{
  "norm": "groupnorm",
  "init": "trunc_normal_002",
  "beta1": 0.95
}
Rows from block 4 of a small self-supervised image encoder, named by matrix and row number. Rows with one number belong to one channel. Each number is 128 + 32 x the weight over its row's rms, rounded and kept within 0 to 255. All counts start at 0. Numbers have three digits each. After the name is the row's rms in percent of the matrix's.
After each channel's rows are labels from the 100 images, of 14976, where the channel reaches its highest value: "top examples" is what is common among them; "patch colour" is the nearest of a few named colours to the mean colour under the peak. Only what is clearly more common there than usual is listed. The data: single printed letters, digits and signs in grey, bent and noisy. In brackets: how many of the 100.
# convs1: grouped (16 groups) 3x3 conv (model.blocks.4.convs.1.weight, 384x24x3x3, each kernel summed), inputs within the group 0-23
# convs2: expand pointwise conv (model.blocks.4.convs.2.weight, 768x384x1x1, transposed), outputs 0-76

convs1.192 104:175053169103090143144119100121144140130154052099134110130170098143151134
convs2.192 118:102096190149073129140115148128122145130110187125149160103126095131135105162086111143085090016153120136133102148097129162160144121172076155108088126073129109151126108144125127087228134144171093154096140079113148020183172159135144123
top examples: the character J (31)
patch colour: grey (87)

convs1.339 115:129114118108133116250145168107152118112130120162120137181129127158109119
convs2.339 094:137133115096094118138128155090092103130110145115119132146113115218187101092143162123185134082154099144107181131143110078115148147184135101145149106100140128177135116110099158141123116152105136082127128128114131111077139103110130107
top examples: the character * (33); the character + (27)
patch colour: grey (54)

convs1.167 061:109088163142163121229155099142147110146116140079159161108148165124124128
convs2.167 097:098139052146087147112068131108063068136138075127103117135114085084068134123168121098169186083128142128101066148112202129079112131092098093073108127121102092136097151070105172131119097156092119148155127085146093111169124152103129113
top examples: serif (59)
patch colour: grey (73)

convs1.220 047:148108136105101132028168164123104169109142096095105134103131148075125135
convs2.220 085:116113139143073154092082142142146059080076103094115109155106154087149099152079122144098132167134147146076159115157042156125144144119164121128194111182153116145104093150146142080061105102107099148150112130133144198141204131111108099
top examples: dark on light (85)
patch colour: grey (64)

convs1.210 130:160060163113145143172184100100131163143136090132102090114133074160152107
convs2.210 108:101147120128135116066117149060094118106135130118120113141138092158142133136175195104133208117130160152170170093084185111122157147080141173109175111103118148108132117098121101103185128109140143142155084158034083119103086177102116120
top examples: capital (75); dark on light (72)
patch colour: grey (46)

convs1.36 036:132139104056165139175121072106173136096104099168141174138140164158123107
convs2.36 073:144166076158221129173139098092103127081079146110101175084166162169169076173142125216091152159205163104143173132142198087179156149070142150213081116101157101121163110116122056125131120176101163126120096114162129125077099134176182133
top examples: digit (31); the character 7 (26)
patch colour: grey (56)

convs1.176 071:153128119097122136155169080116087155083120123153135147212066164133121118
convs2.176 113:224093060087112111110147141127149142083148143083182130114113137113110135141139165125111129176139136122038138125144127095118099148182144156077076113106124154087102138117156097166169151144165127222123132171146124143103110118163117094
top examples: serif (58)
patch colour: grey (39)

convs1.144 121:115129058053143165140167098127086195116114105161141116135152118132122110
convs2.144 121:122103067129102092085140200146121137120133099111161111105088058143094104168137116037148161166127135161117136077136098124145111119058202129080157127138101103074141141149129156096155146129147073114111068255104149144127120189071167107
top examples: the character v (29); the character V (28)
patch colour: grey (83)

convs1.307 131:152131092140178140157142151083135128188164086146158077116136089072126098
convs2.307 082:050134154201135120180130121132150114133176090162162182114133151105128089142174173101150120221112116175105121160212139175132143166140092156116125138113098134121086090138105126116160139152136170108133094140163149102092127095136129132
top examples: the character + (35); the character * (28)
patch colour: grey (95)

convs1.96 107:099085117157079105139100139151185140107131156155175099097163107114200126
convs2.96 084:068112131113132109142148166110146095114097153123086130062133145132170026175107140124095105103135124107084129120107143114051131142238082085128213106147076105150116154122159103102045121132091069129085100100152146144108165157107175104
top examples: the character + (35); the character * (26)
patch colour: grey (78)

convs1.52 087:090095177101181158155070116124141163133177183131095133113155147142103097
convs2.52 099:127123198133061148105082103159177163104112138126170102130149135136068092118142140145178191128095136158156198097149117120134157165202105110108110130106172162166131124063127108150106118125171108133124183123172136123153135123129133149
top examples: capital (69); the character X (49)
patch colour: grey (72)

convs1.299 128:088117103149153114111139164109127140161118095104247116148117112129105115
convs2.299 087:155134137161182157093090116091116168129130145120087073134119132143144128138065130073156052117155149157095139187157163110160161037132128136148127121195144119112123144143138152160123172100230119075143127108121131161191150142170135173
top examples: small letter (70)
patch colour: grey (57)

convs1.375 140:142179108073069146116125087144059179135074130138141129149138098122113132
convs2.375 093:153096189112090154096046113124152122110143083134128168128126149072128134108107126127143142123104174160128134069152073107129137170122191156134166099171114131105126123082106185125051146140116118117094137198117086143124069119123172159
top examples: the character = (26)
patch colour: grey (64)

convs1.228 064:144149118120075147153066089139129151094122047144151131150133152093100175
convs2.228 087:187180169054123137155145092113092087118074158157150082127111173121145116168131119135155095140162095111139159106101145092075165096158154156101147148204172122138161132132161189094139155153105122098142182083209146115164126137154056101
top examples: the character - (28)
patch colour: grey (52)

convs1.120 133:120117127090132118237105112117172107119104169150176134127149147103120162
convs2.120 102:119162143138139176091180166099100117091149071155132090123166140128151163095090152179102175144148101125154137158121146107150114142200165144137116122102066128098122124116094133114186102125161161144123157156081135158137172106067095138
top examples: the character w (29)
patch colour: grey (77)

convs1.7 149:136160122140135121128102130120123130128255138096090117139087110114129141
convs2.7 108:071155075095101186094075100160153085083101078094132125169138113148150116061049103134169157161134128178110200117127091121132052171136096109156122141173156082172200082108140152166094162124118097090108086181140109180107138125142098124
top examples: the character w (46)
patch colour: grey (90)

convs1.314 089:142153127088116060117156124129112125051133082142137171112106086162135177
convs2.314 102:108143129152105104188111103157155092191140154167148171118119161107116127151080149128145137157155115129165121155124133132189122133219146160117096114136082132151135105120171150178139130118139125129140134173158176086111182130128146137
top examples: capital (67)
patch colour: grey (69)

convs1.214 088:169103131159152126136125082171105164115151121097096112039167080124140128
convs2.214 100:124102141154130182109147096124074125087129150073134157115137134157136119195229146117115127122169192162116132127123171118135121111141159112125149129104157138107117096120137061154229130138075111115115146151098144126156133122156097085
top examples: the character - (28)
patch colour: grey (39)

convs1.378 085:140125143116052168144155144154073126124061155149116157164139132147109075
convs2.378 089:106141090144082062108151130127169107104081112125133130122151137171160080105152134122090131195109177112162096100139110142159176082110115168171197103109131142145125099075158108107116133113173115095112139157107126096114007132138059133
top examples: the character T (26)
patch colour: grey (61)

convs1.38 064:127128109130095125134170195107089143083135142095123149069087172096140179
convs2.38 068:099168159128098149177142101221095178191090142068119128106130047093092136094167078153153167132125091150146160129086080158137109127133086099149142136107127132142107105100143117174119085129115161089177187112142205154085059157147162064
top examples: the character = (33); the character - (27)
patch colour: grey (66)

convs1.141 082:086107137169130148066158121080096132148066151096175142142095106173126132
convs2.141 119:093116127171008153089187159105125139129145128104082114128136100083105088102108156099195144133137115143122082100125097182116155123149136136168088168035135107154071124096145130132134114153120124128134116142107188084196115111102114136
top examples: digit (39); the character 7 (26)
patch colour: grey (83)

convs1.91 081:097153129113119089131111096120176183116150076103130146056133183118161103
convs2.91 104:104110097144119174074130100133073081112136122158097119086170107121123092102109113095117156108153101106168126133209150156103147180128097119158158162128151125105128165142120135129125068162104121080167110112146151132106051158139065091
top examples: capital (71); the character Y (43)
patch colour: grey (74)

convs1.71 073:095130132052194153123095123114110120105132114135098113142168172189157102
convs2.71 129:102219153136102092079125159136159095080145150131142074131113185153082150089090122153129148195087117152127176087184135193078096151208106102112130116141048111160092161121142097118110105127201159215168108105110149090162134108141136109
top examples: the character X (31); the character k (27)
patch colour: grey (75)

convs1.381 064:138143046170142125119123151124119157147084111142124126151083053124157173
convs2.381 091:146080141167074130116079147119131119166097134108148093140130151125142138135158107117129149163091113129205144112115161149160114098095093180144255107140150132101181130087090136163137098131125132138111147144110170103107158093113089075
top examples: the character = (27)
patch colour: grey (45)

convs1.359 074:120124137109135134246144142095136122086099097172135156122104114165134125
convs2.359 087:134074113111112120177095197140172110059116197125123098163146106122172130134146185156164078133115129082124123121121138120163134137101145110112083107143158150125113087104125105121062139115136121149142120166116143117186111138118132147
top examples: the character * (45)
patch colour: grey (38)

convs1.53 135:121124127165121186123101093201211116130134120085098122133134096135092136
convs2.53 109:112151099111166168105153114163137160144127127125137126135130168166108148152129128118163143139134175136140149105122154109144119162146127099144183156153055122116137098093109080129093081125108159093093102109102122084126107105143131151
top examples: serif (61)
patch colour: grey (66)

convs1.67 110:113090153102152149167066102189198168134154159130104133126141139142091120
convs2.67 095:113115155103116156143201073143132103115146113119119110130149096112084187194069139161104104103187170115105081211175108133110136095160130120136157114100128120139095103151125116121099126141165141100170137173141132106077143185111166156
top examples: bold (77); small letter (67)
patch colour: grey (90)

convs1.123 094:109113118159118077097152144158139110105087132214130128135064110135147178
convs2.123 116:197136112112182162101085158127144139155056158155112115147129121162147079073190128175120109141139121157141159118215109047151129133092157190176143131070134112105135167160179177138139123115142157166100139095136116125115075140150153123
top examples: the character ! (26); the character 2 (26)
patch colour: grey (66)

convs1.18 102:128115153153089087114139088164097110125245108126121127148138126152115115
convs2.18 120:173073096144102137155183100165125135105147157148127094158179109120109124093210174105163084084148096140153164126147095180069071112152096161186085132171135141156185143198127129166139121110151154158178155071165089140215174121116115109
top examples: the character $ (27)
patch colour: grey (76)

convs1.153 115:125098147106125084074089086151213127129128126149152155114178109085130146
convs2.153 113:138117159107140126098130063088092122127123083091108169137156132112121181069117119078142083113086105139111106155165192140148121112114133109183134117161144117211084156064124136194131101113110098127138192153083088090172134134139074132
top examples: the character - (50)
patch colour: grey (74)

convs1.215 192:144060135129167137140144080122120168155123055110111070122116164155163121
convs2.215 099:060171136125161178155158139128111189171116132179122093143127089110140148187134129112137154147107128108115117148162146077154134108143143112135110138137128152078142139094128111154148114111118159108107159150126115070138093157154103106
top examples: the character e (27)
patch colour: grey (87)

convs1.318 116:121109180120071129089147200120094104159126092145103127123073175141104140
convs2.318 103:117130178067163093203141140107144110165179122169095096157161139106176097135163144180154075102124131141050099127090083159089116113122151126163100151136120151177141162161162117178097093150156173174176191196072115121133135100138144134
top examples: the character v (28)
patch colour: grey (92)

convs1.159 178:093131110025141112034165131130112138128131127140159127140139117127135124
convs2.159 108:110137147084098186203170102105169134172116180145132090124136159140150118179126142125147108110107079166192128096168109128143113176136111129123116159145080100169119125112137145070152110129184076144120147116126134128182124108103093069
top examples: the character ! (62)
patch colour: grey (63)

convs1.380 075:134138199087082174137146127149098093104082156117135164073124142152100098
convs2.380 109:124112117095152161100097103129129163070156116136174165142082132119074115169017125158112121118135111187166160150050125108201149191192158134138182123102105105126176112176138144143121087130116097148107158171171126171073069110135102124
top examples: the character * (25)
patch colour: grey (64)

convs1.117 154:140090121190119099092156126107135068155158088144178111160133122121092186
convs2.117 103:097129176121086082205096135179103038132099096082132121127114135126107105118166128132133146155143155084105111158129098121115126122190101121178122162119083152190100064070149132107095138096189145092077070146131158171158128136133085177
top examples: serif (53); digit (33)
patch colour: grey (81)

convs1.128 144:098120104134111143200124155164177095100120147131166088117171183115109172
convs2.128 108:102157077125133163108152086159126209087126096143139113145141138166171135136149115137124194132133171170146067163129188126148154178196114154131123131142096177101144146143119131073167112137133134124127099135110119168082117111115134121
top examples: digit (40)
patch colour: grey (53)

convs1.361 037:188118091105166094136113130127132132054185100141084153117092137106128171
convs2.361 090:132083096139184165161148089133103132154114050105113193106158080160057130201103101108142098101111076176116123178098163171126117104103127123167127149076104159137092151134115132078046121096136139122094137146140127209118049049110115155
top examples: small letter (63); the character c (29)
patch colour: grey (81)

convs1.142 105:082055160137130117134143114072161152140127149175173116192134105133149102
convs2.142 122:113153102152145104190109094084131194122126120101129149140131082172161120091093140098104146217110168082150128135147120162106104195129095120103137092148113115130126129099118162109070114105053175159127136128135107068186100138061124188
top examples: the character x (28)
patch colour: grey (73)

convs1.357 059:169131116089124117191123115135110107086112165210110157109104097177109130
convs2.357 101:096137104078106132178081107161111126070129139119152153143161105132176088135109123159134169121092066124125125133102067089124115124123104170118135161130135185125142148128121155115065176141137150145136172115179102169105130055134179158
top examples: the character * (33)
patch colour: grey (41)

convs1.365 111:142157114083063138109102103148091185120078132137157147136153097161067138
convs2.365 104:126126118150119133197092175172127111164130136123116124138182142115119168142143158127071170208073127129171101154129100096150180066141135163174155136120127128090114118120112152119084146182160141111097122141136130155135122079121068169
top examples: the character - (40); the character = (40)
patch colour: grey (78)

convs1.136 085:122097145082113160227105136118166118149109151143157127160161151098138085
convs2.136 096:101103131135154170116100193136142091116117112149116122138133115206182094108100149094130172107107106105169108177101089133114152150237127073087194137137159164169086139157134089143092152120168110135076144120084135085148145107135119081
top examples: the character * (36); the character x (33)
patch colour: grey (73)

convs1.255 068:114156118170099094142132163138128071168119112113189098147174143056147124
convs2.255 095:133116137076117115055179090144158139142113137118117107118116161105144126063100112172172142132115099157198149140122147082097153156065140174138113147102117117118110096105125159174113143147157149106142162117158095158145157094137137180
top examples: the character * (27)
patch colour: grey (91)

convs1.260 058:110092127112097137111162187171108130122034180121130125144163112127131160
convs2.260 084:111209203084135181179074099154157058134150158089124131129084115113124177136095125179106167116147100103154126106151127109142078133176127086129107134102149125123093134157111147160144057123116137158152102136196131185108138128120138089
top examples: the character 5 (26)
patch colour: grey (79)

convs1.264 106:149057161060079113153118103192113161118129157139140117119137146169107134
convs2.264 105:123161173125078177131161126149128088134127102116114132079151138146096113087203155133049175092103182152136128171105179082126138077073131160129098097103150125094109138109137160170129136111117099136096129087167112126081086149142082064
top examples: the character A (35)
patch colour: grey (62)

convs1.305 089:133129174092061129100099083149120123125127183120069156159124178161132151
convs2.305 088:173112114105146162086137100117115165122096152137162099107104126155095116128090135081145075127107106018174110134189061070161165081176127141115128083075097094149190087138115105140094132109131156097144164149130123127138086146068134137
top examples: bold (81); the character - (31)
patch colour: grey (87)

convs1.324 097:110127195214130154090126082123108119088127151126145120090097159105107101
convs2.324 116:118193096142111152084123098145151080096129100127145153173136092131133163156161182113143118060139147166121087147103129126105163135131065139152084133130127164177140025162132137144158173160127128082112149208153173092115223134166150105
top examples: the character x (43)
patch colour: grey (79)

convs1.130 090:104157142073134126185084160140150103123124130072190116090183145116110142
convs2.130 114:131135087126138128126079158149148156197097108142099159174129078097169108141125118092085080138120107140186102151084078060102134065138177108116102145103152179108160165121122122146077117119172177129101155127067141140216106151081131140
top examples: the character + (58)
patch colour: grey (70)

convs1.306 081:157123147092040107098131048149121117118146125093133155117136182144123142
convs2.306 105:070160108116094177112190064134173145172128137143124120181127172111137128166047143153090188121130189111218131127181062067122141173077142103085110137122099115156169112163128100095128123117115182093138167144192110092170100196146123133
top examples: dark on light (86)
patch colour: grey (81)

convs1.366 067:150138128125017154141149146138131139117114170116110140108147089178103087
convs2.366 112:129158150141128175146126121165139171088137112162188203097143119101151182103120084140184109108098085131158161151095117154103184091172074086138089149154086132143101148190164051114057127150078125132138100177151074132152064118161135069
top examples: the character ? (37)
patch colour: grey (83)

convs1.46 037:110146125139147065115120117099133140104081221102195124142146129151106136
convs2.46 092:126140173151218141174160133124119069158120187135110124140137097174088105143129140137149173162168181102040128181166192101104149121132130111173102139119102150112132084185118102144055150135073154104054155110153148133102103124147164167
top examples: digit (32); the character 7 (26); the character + (26)
patch colour: grey (83)

convs1.377 068:119119110114086212138142131123122167121033126169123149094126113108119119
convs2.377 094:199161106147107109146171151095083120068088082082157100095110091115163068151090181132042161075152173120129081123103087141097120082123106141145125128078099122116157119164104162139151125186134129198116157069085144137141064153070097102
top examples: the character - (29)
patch colour: grey (72)

convs1.352 046:174113158164147114177146150096109144129151179148079146142091055133128165
convs2.352 098:138132101136170129163089132107112137124137141122144069118146123138141128079097129187087111116108180085183117100113150094113162144140171100147139130104187140112144149145125129132105092097165091166160163055150123091156090107190150136
top examples: small letter (61)
patch colour: grey (89)

convs1.329 081:122137186154126150129129124130072097130148130104089138078074183138074168
convs2.329 111:137109144125150080156142191148111189103127166121141129081137072115101118090117128207097107059120117129121064093084176109110110134103169119061111107124160163069162170153133132094108107124147122155132146098164138171084000027145149156
top examples: the character ? (50)
patch colour: grey (41)

convs1.292 132:160128148156028143070128086144085139109105167102099136125135135149122136
convs2.292 105:124121121127092157115139152138149156208120128146147131132089165136067150153097092122111171060095118078158152156079123101118169151074165178068064125144086171141148153112133111162145120134190140087127125129154121100103152136127139125
top examples: the character * (36); the character - (28)
patch colour: black (77)

convs1.41 060:123154112111149126166091200179149062134145067137134179118120128116108143
convs2.41 082:115100124142169057122061156096151059105136133164112152080097107164079129135148166165153048115167141121169119201137106120101141138185157130164128130114146128112092168124124074177092158095130112067154051110143139136138073090142104095
top examples: the character - (51)
patch colour: black (77)

convs1.115 107:115127125174051128072162133121155093122117132122175118125193151123079144
convs2.115 110:134096122109131184168138159113106085109124105156128176102148142119106116094147179123110153139130094143096115110152078098205148118173133132059102139124092153158089062127074146120130145128128066165155157113140160065081105103180096170
top examples: digit (36)
patch colour: grey (62)

convs1.316 138:130102030135112106096122106151151122153130086153163176182160140116134129
convs2.316 090:162133150095066111131138150152191163102146207118137100205117120138069091091164110181115084109123171138125127128156082103131102166061136164137117156114152176124064113140114151157090127188068163119137102075123113166087080065162109130
top examples: the character - (28)
patch colour: grey (44)

convs1.240 171:133105124146136110139106214136106192088137143143131123130110092081177079
convs2.240 119:133161201103104142097143113150171036117139148163106098171154078087133111109153118162109178039155123102130131089128255111128134111139099108176116122204083149163126101136136117092128151136145161156106099169135126050118180155149149144
top examples: dark on light (99); small letter (66)
patch colour: grey (90)

convs1.298 074:152106125141160142170104115103146155107190124189180091102150073127094109
convs2.298 083:122146110125099113176103159138150174098131111121153178099104143104125106163068067117105118112154117083124094169197126145159087130140105115057069135094142152098107067098144146142025153098091117104128144106125084136124132141137142097
top examples: the character + (42); the character * (25)
patch colour: grey (84)

convs1.119 062:102089132130079087090112150183111110102110208182146130117162137139145140
convs2.119 092:056137121121150136096111126176122070109101101125127119097150165138130124117080146182176163056110114079079097141153132115181144121183127109160143148153093149165167129128151120089116155107128156078134144139113147125153112105095154120
top examples: dark on light (99); small letter (64)
patch colour: grey (51)

convs1.200 073:139076146168128187105136099120103152097102061082126148095106098125174148
convs2.200 091:127130167129181085146110162153191146191125149109131144151111086174135150148164147075160072146159155173108122089109137201109078111129138135143085136144088139124129113145138121142200082156074116110165155118100111100137208075118186079
top examples: small letter (75); the character g (27)
patch colour: grey (52)

convs1.85 069:121150150127112166120116030158156116127154155152142070159165127133086106
convs2.85 097:110134170073232104120089121160075160115114128129145138092110098196173137093123129104128123086103105151140121155132111105108170175024093194167114155157179131129140147099144143146107112121103132180116095152157190139106130054138139134
top examples: serif (53); digit (42); the character 1 (35)
patch colour: grey (79)

convs1.69 122:110101139136160178147066108181228122098123142126103130122112133148123127
convs2.69 092:120120143076151167078114132145151133128132103138103128174139116117152129142078149107139099128154136100167096122121115077146154170094114082126137126124127150135124127043148103107059138126219106133118140091132109164143137072170147079
top examples: serif (67)
patch colour: grey (88)

convs1.93 087:071155154146082058064128172123123161155161107121142098095139123149119144
convs2.93 101:131076148127087028151150103097106205141104139106128181117144095104149137064145150212127124126121113198092189105101119180149050095074123139140055079087083081153141157185096124146184128117193117171117105131130135159139179071117121144
top examples: the character g (26)
patch colour: grey (64)

convs1.297 090:156112078117164091156105149101135119152156089151227126118117128107142089
convs2.297 069:057112164112170090140126163121109098153160116117152116086111090183144176089173116152113103075174119129145165143099126144080127176112117127106123152084066161178101174216092179141089109094195171137118132085176117114157100116132162097
top examples: the character s (28)
patch colour: grey (83)

convs1.370 063:135126080039086143139146165147174146121153149133175138107142109130124071
convs2.370 095:138088120143211121148143114124139127097153100122146139101147046121090162088078103130163083114084148144117082098179083101120058127231130138181130134191099048082129157215131119095115128173075102129157118187191128117113150084169117137
top examples: the character ? (39)
patch colour: grey (89)

convs1.371 058:147047102103147168120130098103147135143152108141115087145097192112188123
convs2.371 083:155139150152042131176096140073188159149139118133095149077135162177149124102162099171134226144085102109100171082109130178098131122122111132135090140137183104079102157103111125140080160119167151126125104156171150135151102110140148146
top examples: digit (34)
patch colour: grey (52)

convs1.30 094:114120098163130137147170117078108069073137106101140166133107155122194172
convs2.30 082:113091101152093080163142114118064131086145153172187112178098108113116166136182098111150161194100154153122145095124134114139121149160108151112122151168110162153059125201124143170097106137092081118117138209213132158157148125137121040
top examples: the character ? (32)
patch colour: grey (52)

convs1.202 097:156121114147112133196104124177104170146137079149114076084105133114104187
convs2.202 103:128204194128163093096145102135108169078088104142161109139118132147116142181169136126083093128154121139129115117115084116105159151132180163125165159147084144129179163145171106149116128100108109208092088114161127206151155091167175090
top examples: bold (79)
patch colour: black (92)

convs1.5 192:183176111142154059142125115116110100119101106114148127082097101105201141
convs2.5 115:087165089093041094142165151102126150160133085129073166132150152125121136112126113068094159112110104112145099050110151139147120088127095119095131160156140113092142109106159126132086084156146162120183112163150146120136057197098083132
top examples: capital (60)
patch colour: grey (53)